Rows from block 3 of the audio encoder of a small encoder-decoder audio transcriber, named by matrix and row number. Rows with one number belong to one neuron. Each number is 128 + 32 x the weight over its row's rms, rounded and kept within 0 to 255. All counts start at 0. Numbers have three digits each. After the name is the row's rms in percent of the matrix's.
After each neuron's rows are labels from the 100 clips, of 14976, where the neuron reaches its highest value: "peak on" is the class under the peak. Only what is clearly more common there than usual is listed. The data: Morse code for random letters and digits, with fading, noise and interfering tones.
# fc1: second MLP up (encoder.blocks.3.mlp.fc1.weight, 384x128), inputs 96-127
# fc2: second MLP down (encoder.blocks.3.mlp.fc2.weight, 128x384, transposed), outputs 96-127

fc1.80 107:119158169093164116078114172133151098120123092154066127156114122131104132092184131180109132139146
fc2.80 112:146103143139082175130053129119176171159096144150120095109143117140190131138099154120106148100137
peak on: gap

fc1.56 076:089167125107146165092147078044133125087092082121163199133122197091099115114137127127155120126108
fc2.56 077:089101142159119098135131084137102146114128126120199092138185145065170059129082178146134154095129
peak on: the character "e"

fc1.116 088:178119157104214154112102099165134091112130133142125103125153137173145095116164151121129203123120
fc2.116 103:052105097100089106128111156142108121178131120130114155119144139151132108103102118135112136096179
peak on: the character "6"

fc1.327 103:106140101138159162134182128092168097121126128094132129123144128178116129133113124149118133152096
fc2.327 106:094132110119086118092145122044128125077095107162150148171099104125182134132151111137175139121164
peak on: gap

fc1.317 108:129095078150162108122130129097108063130122116105081123147158190102190163152154097122109078113044
fc2.317 108:098141091100141099167126055103126109128102114150112126146142157159108143123080094200168109143157
peak on: the character "e"

fc1.173 071:149133105111121098146130152139125078145098170142090170109148142133115110083073134101076058148056
fc2.173 078:101122152151146166132152084151114164135115120138147112109107151100123157194125144116148157013157
peak on: the character "b"; the character "x"

fc1.359 112:138189118123111153116160082159116096093132124137167113164149084177122116106074104090149116125174
fc2.359 113:120116125143151126048131178102160144140130184148136098126138109102081100107174172168143078133116
peak on: the character "f"

fc1.57 123:153151131160200087088131075149178080152175129061151088140155125139120162153142111114151145129075
fc2.57 124:096161077156087103131152100153030156117063150110116127148113134097148094047122210126131086058138
peak on: the character "t"

fc1.333 098:171082144118169091111098160130147100126152080020147123115136189137148126215138154143128133131180
fc2.333 091:148136116101124174147079128146128145151151158123162148142066126139072128066180125094097172143117
peak on: the character "4"

fc1.70 096:130114124118119144137110180075156135134149113138077130177118139150138187113123149142116141115154
fc2.70 104:141136148159119137130144088145067162103110100195141172099130085138168123124135109118181136129137
peak on: gap

fc1.252 101:149104084139081143159186165112166182180128147094138147130109154129086087158134114076131162124094
fc2.252 114:149121095150132071079165147155085107105118088053207098116085144143164097105149123192164086146136
peak on: the character "e"

fc1.17 105:106124078141159126107138164112098086163117180145064095112097130094099189125102121170138150174094
fc2.17 101:119077115032109119093121101092099094101107078125131176109170071111103121125106113117069125157137
peak on: the character "p"